Weights of a small image captioner.
Model: 5.27M parameters, encoder arch repvgg, encoder norm layernorm, encoder activation relu, encoder depths [2, 3, 3], encoder widths [64, 112, 192], decoder width 256, decoder layers 6, decoder norm rmsnorm.
Training: muon at rate 0.011, 12600 steps, batches of 128.
Data: trained on larger renderings of crowded toy scenes, 17.8 epochs.
Rows from block 3 of the image encoder, named by matrix and row number. Each number is 128 + 24 x the weight over its row's rms, rounded and kept within 0 to 255. All counts start at 0. Numbers have three digits each.
# c3: 3x3 conv (encoder.blocks.3.c3.weight, 112x112x3x3), inputs 80-89, a 3x3 kernel for each
c3.11:196133088122091096184125056149100107108110104127101090143104116096119105099112141137119107136104124154118098136115144130127116124103120129172102146126156166162102124135110198146050155157098143113107152116103119123115133142138114147134192140065137124173118140116106141083
c3.12:120040132086183187141228168093128151144115112136137146087080148125132123123130110135175118132139119115139120121118119117140118115064075152193129148135112141143092076073133111128161136122159118124122130133103121128118081067119069151162127183149131132133138159119106142117
c3.13:131152136122132127092142105126086060170102083140115152143115070157132125102120127102142100130142102189194130144124109129131132103104090117101117125121140148172142134161166143172178102106161138123141137155135112138120138151128167152101132091105124111096110159076138176153
c3.14:089137129134106146134082132124110125113147143120144137160115109120161124128111105119078108160151133084127119149122117128144137108167140159180163176122136120087138115134149080107108131125102116125149134112109145126115101076068118158116110110101120130116137143121151071095
c3.15:066165112133171119125197121122141049132133087134159126127115106125141088123161129103126137104152119164162156134123134139131127154124102059053146122090162113118148134140073131161083162115105144127108141130113138130109097165112103163050163185129142140124142133129157135157
c3.16:099114161065150127101094151099129137135134198167131151108136123115114137134109119105146131110128134097134101126139130112143177120097136149145133124135108118133141083141085072139145129077125131147148116129117128140143169169121140098132137088126105088075099116193103129178
c3.17:170131137157094105160128155137115151148177135135164143140076107128132132115123145131114091103112142105086095145118171144157168116124141121184123166112144158134132085161100104119107183144118113128124109122123120140113104124117150137094161124123122117119128093119167195159
c3.18:132154136122106075117168176138104084117112130104164119110139099123145141112114111127147116124129088134149139124139114133136105106100108122117161148148162132133131107112129142159159136087119127112123140127125155133148109100132118170094126161144133121108104142125099144088
c3.19:156140097134136162084133091131012149082118084125122107132096059114133152122107116134143116121123112136131085130149154123131180120124112110111139095116104123101130097182137125129119137122154111147158121130132151127146113147135114105133141125076122119116103099097115152127
c3.20:165191157132122091102058121157145140133145121140109130118136168131116118104109119139158150101128110128090105138124144128105115121131146139105137108121153119120133149097108150157105147133097141115117102144126129119138110110138116129166151080134127131114127138182120135121
c3.21:154158197061063066082160138170140094158126179149162110148155139123135137109112103143147146162108161152118150142138154119120106153116110099133176065095119122116142163104105186139156141105146114128139120110116134123142160166144133118118136121141171149182145098153135142162
c3.22:096146147210159111120086105130190094128095130150169163129140127151134126158200174127098104147104154123172121133160109104120103116135123117114155103125128150172157171171139158135199105049041144153151155138136137121120119174131151154112093111076182131098196127139144131143
c3.23:156148116141125123131107162096111139139122096188136163141129130135138118137122109102159157133112120151144133113102120112162103115136104135099145100107131157121119160135155142091165110130093126137122119139133139104111138141107161114087176105123133100158147123155146126160
c3.24:116182103137123104141132160153092111144103161153113138148130144140125184122103164135090149131107107142156117118135106130100148148109147156155132114141145144151122130163100147110108131127119143119123124122135134135142131162146140104159137128132143168170146121137147143099
c3.25:111131167149156188130110146098191109148092130133097137120128144130138199135104125100127124104123107120148089151154118140115118141114120151142142097112117147118156126115151080143097104081058118121110129134120127135120112084158140159144096132136088130136103146064110130122
c3.26:100107103142126132144136126124141150096173075107144137127144146115166144128150140096107081150151154136188148145122130126111119141146134123122127123147137151116084170157130121098112122114106100126145137122125129118133153126098118101095147177111122116131128121094107119128
c3.27:115097146152122096125083113130136098155148105128150104132181100128136096127125102111118107126148137140124127133143087123114103137123124099066118075104114121183151113134149136110192170132167130129108128158150133180157122138121146142113118091093128162139136167167091110103
c3.28:114079124122166116116000115139156106121133136111113110137155125138130141124118127158152129142131116131105151120151123110141094120111107131146130143120123124133130100162114025190042104136107109146102119165104117122109119154137103164157114094140098131104089178100104110143
c3.29:110175202108071094113149108115159151103122168168110109144160159127145187137135143137115104170167148143114088120088119106144142110157095135090108106174119146137127130084108144143109112110136115140127115116138133108117125111111120133135122117136136182163149107095135168126
c3.30:080130160126165138143137113134132157152155152138181106110112104074148118089140126137133117147138114066111149126141119109117119104149132136113118159109153101134111129122139154143130134115141118105129134118126148125113129107116106125124111161086134135140205144188168192133
c3.31:143123117103120129144106171104096123118125181134136152125081085141119166114132157118124144097110150136156131135140139131138093142120120160158117143109126151148156103140154138121105138140095162141152168113073192136091137129115135118120123082140122136069125110118151083099
c3.32:122126130121169118132135113122148129094124153127121136093182133109142149139138112151154110158085137177152145119138135089095117131122114140084131116079129153147122125132134112111107095116141111105127091140129098122083118086161111113142115138216138134113123120130122066161
c3.33:159121135139129144121143071150162088165111168171123148106152100118130144126106132124097150116134120155159119094137101102149105125134142114052154086143107120142132143156114190070130121096113130118104119126117122113121125174139144073163125176104147152114147098136121118108
c3.34:120110083145085088164197145130087058164139099149130144145097053138119129120106123134117157174075149167159168137091122135132117140128144110098126125110115138155159101173127162104126160102122138122118138107126138134133156139094166115110194197142126162131123114111146156144
c3.35:114091100153141132104104133122165110143122101148133120138152096109100138131127129151078141162152098103120130132113116128105120130130112144144124143125110126100159117128158123143105128157120118108126144157144125153152132143141095117129128132140115145125147148112134104125
c3.36:124154097111154156164136092138060127134113106153106119146089142131122094108116161112141158153100098168140136136116120121137163138089140089180135119123122130130131149097100152111093122134109167142143167125079137152113126122099138138112140167155134131077133120126127156137
c3.37:137091147115170093124070114150122117157134097123128156107127115129107122140129137135143145121105158175164138100143129121126114136149125134152123133139137138120127138142148102133116122146144153118168134074097158109145124130124139135101137172117124153118095104123119101143
c3.38:102118144143137164162149132130174107166109150151130167147157153116141099081114093096143108199133123128081111127117108131161135144126103109086114133076157135161129133118157145158146124149135126122138135152137154123123113143178123156135134091133129124129133120098155074088
c3.39:181137139161136160102035143128137109175148103106117146096163186122130112126123134113091166092093155135173111120140135141111098130108131175152128130123115157144124106147088090126095124136180133149146135147162127115124115146145140123146207165127151089111155097119122118089
c3.40:090117115129134131160159128169097076104190038112211023143164097107168031112171120108142134105135134139116156144121127151137134151145125079103152124092183162079119155152177146136160072102168121118122116130116129142122161156119116172133098121090108115138110155137117115114
c3.41:163132118144154164183112135122122155102117151116112137127103143145125137167166126120116125120101145124165145152135175160123157156161161116155109145165128097095130119132115120138131145153115152128131129094066125076088100092109135127144105073119128132141144125114135085100
c3.42:124080121147148136153128139102141176123130153096103105135135178108103146151137129141107140141076122153158148117118090121107097127095106123087132143132167152141125134059103099141056103111083102139133118128140133109112086121152135160106132088152111113126139110099069072068
c3.43:113073098154147145129117151102131153164152135138154114084078137145145128125114105172179155121115138154123153138133126124112122127128127170092116107114144127132129109163087103092118150138147141116107143116112138145157068085124144159088166094097107092147097106121162165164
c3.44:132092132147149155129084103100134113126112133115161140143116131141099159131128130139117137131129115113114148142104099131128105115139125126104111138134125125097120147162132104148091139138109122127136096121139093135129125116152145121150160108166115121115131116102105118141
c3.45:185164053149143088113095166183070127118107183129162118147081135147122123125172135122121141109162155154141171122123129131110150117132129070180151080133128180129110176083174127110178077170119131129128149137125114127125143078076120158158068161174163093123137127135138125116
c3.46:145135076132155130103193157129117129157178118161078138098100137123104157109089130111120140100099161187155147142093117123125110150131135121148063126158137163138118156088170152072134103103126147124165139123141162125131128115165145090168116097160174128120161115137133123123
c3.47:196127164126065173127138111114176162096175048133107058112139088111150091133141159129165078150146146114142122121146119097123091120096117176106162177100132137184147142156077166163100137135142131120095131113098136120086120145101113121164113135157112151185141112116152088104
c3.48:132110155158136124147124137193112083133106122157126132137094105109107120125141108153145110149098124091118114108159136129115134112108109100131136123111156122155099110126169094134143158111100152110125135122166130124168130107134128126146112085130125149114103132128137114125
c3.49:133182206134111149123066105127201103111095146132131139109093140135080121140092106153115115133169122097059053121105118131131134121152145126132162136167137109122134171149146102116145067134154123112129151125149116156135108080150143087104102117086152190137130110079112112117
c3.50:083109080081130106152164137136134143122080105105107118122148123106143119144150117116150118141120070091161112109124100123138152153130138064121099132133084138125107147086164163100161120139167109112140129128131121127133075107128138153111179151149142100123137123141108157145
c3.51:127138140110142164118123139137136155145132176129119131126054111137116123140167116131147133119151142109080104131133160098156212080148214130164104135167104139089099077130156127128143124133140119143125128154167125149170136133143127109137115117101089114121106108126115099130
c3.52:148134163148131171112117096095164173117135137136127142097146165108137144144147150173107084144114110109158139113147126124112121134126134177078146165123144123142115109121121043156128056104138130109119115109128149114119135130118084144150090082080145116156120146135092106110
c3.53:162132138098164105129133118102113078124138147091195155140161118132124166138141160081122102151166120146074091146131096157152078148133087151151108157143073151101108146112155124121150126093085143129117117141135108117129124117119140151109188131092138121095119126133116073076
c3.54:130066115162187144117034078128136156181119131132120136103168162151142128115089110110113164115110140137130155096130126119144105118128122133117125098102122132133121105072135103134069140162127105093131112153121113128116127176165107147135147082148123123143073121139161138121
c3.55:141113074129111087159177165148138153092124183057109110141122123137126159132142154091126093162158115112124069114101140117147175102185161131103109124115101114104101107155115118194200079129080139118124152125122121110132140089113098125116113148157111075108122111182132184155
c3.56:142178151159123123116085094131133094141135119117113158144167082103148187139079123129111106118126148143159111114140141152151152147102119125132152096125108168193135161105153159141142141150096129124107133154124149156136156187133138119103098132095148144145109107125111107159
c3.57:147162112129138114113101155144174170145133113133133115138142159144137104109092115125114130083151147117156145133119129143130133128128139137144151122136164129148136148147148205145129194151115133123113148132140141156128131145150160151128185147183126118187106133113145147112
c3.58:155186105136099078138125127142111142142153149116085120129141115111159137126126144146096109141100132131137111116136119124159116144142131160117125106103087119180140117102122209140152163118127122129130133134150116118154119104112164136139083100134139139139164135119140145160
c3.59:138161088117153101120139139139062121149085084122054074138099126142137140124132129123107106136122148152167121157098138138129129142150136133147120183108133161164154137133141127083133119114120130118100142138139142149135158142106144119121167121127120057096133115109151051120
c3.60:116118147140160133132182116094118177121144150128143148115099126118092134159124126141076148097137138107171122154139157121085074150133138130146132163144146118160099111142099124120146119156157130139152127140139118135127150169107161106128089145106119174158103167168112157110
c3.61:115110104127097102135116160140127155130145161145105112157147129150131156114120112123177131117142121099158142139116114133126118149156167099155096108164128123123126101112155152098104168075117123136128155117106142144142114113147137091144178136152116138156143099099125136110
c3.62:158103132169116186156182106114068166057143069132078077151119116117151095099131114127127127103110148144106168107096111119118118108100129141130128125120163107212133131115147140106123097190156140131137145135109145142061173113070090108120107148146136130124133146143133159123
c3.63:123133160120102078105149118176167182122122139132126120126096097116117125164129125117124127147124121156097138120099114140124116140110092146187152113120109089115125112145141122129139106111100130158146137123137139104121153171145098119121108119104134150146120139102079108123
c3.64:146167119113117103153116137122116081094167094105113158139110132135124157125117154119134135137115129083123114155109109142105080133147150081066144126131123123167146155078075173119107135104124097162156107121145130120138128111113171097128115125150116140104125136110125146137
c3.65:123170191159128145160125115110104061069150088115212140116140117117122154138140134129153162111147146123079107129121146124109179125102141150103148138123152122116148154129155162135121120111136122152150131124144122127144136125136144147154086116122072163153135181132093117096
c3.66:178086095130098118172137138112113160081106123100143119122125140134148140102133130095131112125159103143113172114109117130136133137147155156116131166138121116063141089129078156105134159149146123117123125128152133129143119122110113081132167174161113128163145090125171156130
c3.67:094112169126122160150135164095143116115138133103138142090134145145144108123131139176195142094128124112123123121156141123179133083120111193098091141126098090067093084157113081123150167164159125133157137099145108153166101128130134084129113083158146148097112110098132134145
c3.68:098181104136140084095143190119086138128144177114146141138135138136131150139124134135128134119120102158124103119158142158134118117114118126171117126145110141122110105098162139103199127144141142133136147132138134126115123120138084142151110159137137087111116080225150148186
c3.69:118178106132081110102171122158126090108128117113112127133147147132124146170109125116100100129157090182088152128143161117115133136164121109081100129161117155107118161144159155123170075029096133138122136121146128123148141140159124107174097131144128100138120121163113110070
c3.70:141185171110084081106173137146142151131117096111139105145111107140138133120125148146141101133155124080102088113137127135118131133130116174174177148139106117112157096174164102151181124097082138126106113131113107126117117172139128108107141138145156188189105111111109144144
c3.71:135125136112142140139089094114118156109102146120137112129134185128114159127144152119126148116070159122113130116107130144131175134129156109157145124147130132122135104097104106145088133154164126128130129092116122138162111087090153140151153136174149158111134111140098104147
c3.72:140157131091141132148087096114181106147085120115122158165163118122121138142148116135100128109140132130146116123151136147132149123115119115124122088102108124098100180093142120113138102126102108127128120120161120154147156104141122197139121112098150107066086102078116155184
c3.73:122091118131116125152171172140140124159190177124091130114151118111135136093090100163120118122126130107133117117145156129145161116120137154153146167130152098139121164073115130068124122159159130102127132134125123147141084119165141124174104161124144145174101108155105171174
c3.74:108143091126127149099153126114167202127166117116030140146166114134145165136070145159115127158096103157118126117130144126135174126136100137090140172116115137128151156114098190134080151095081131127116145138124132149141104142142113127157138166104120108175127134146135137138
c3.75:099165147124141118125162169131092108156107132125154169124106156117125137149119125142100119119115157135160130106121137136143114157123160134116117124152088108140130102066194084091246129159184110158153131136134120111124130088128053092111087127163141112133148108165111142186
c3.76:091121132105144121151251116101132110094123144109154122135112150105123149118103132155120139118146150120119143119096142139111166120109122147103115124115111137072125105109083102117093107136151120129127110110140122110144097095135133190144123183089116156140108139116105155138
c3.77:133132136137051113168169191093145159116122126152148117137151141129115135125110128129073125137113120102087133138135104134119122140137135142074124136129111133168131096100119103124144094159120116098088133128118148140135100080140069058158126153141164121148157108167175182144
c3.78:103176160125160111103122172112113110106091153127082132164116084145115106140135075105123130148123165134151153144141110147132124117110160106121164124114118120165171141195215114158137143136127129141131129135129131131146131194122122152089167153167129095062135127119139121141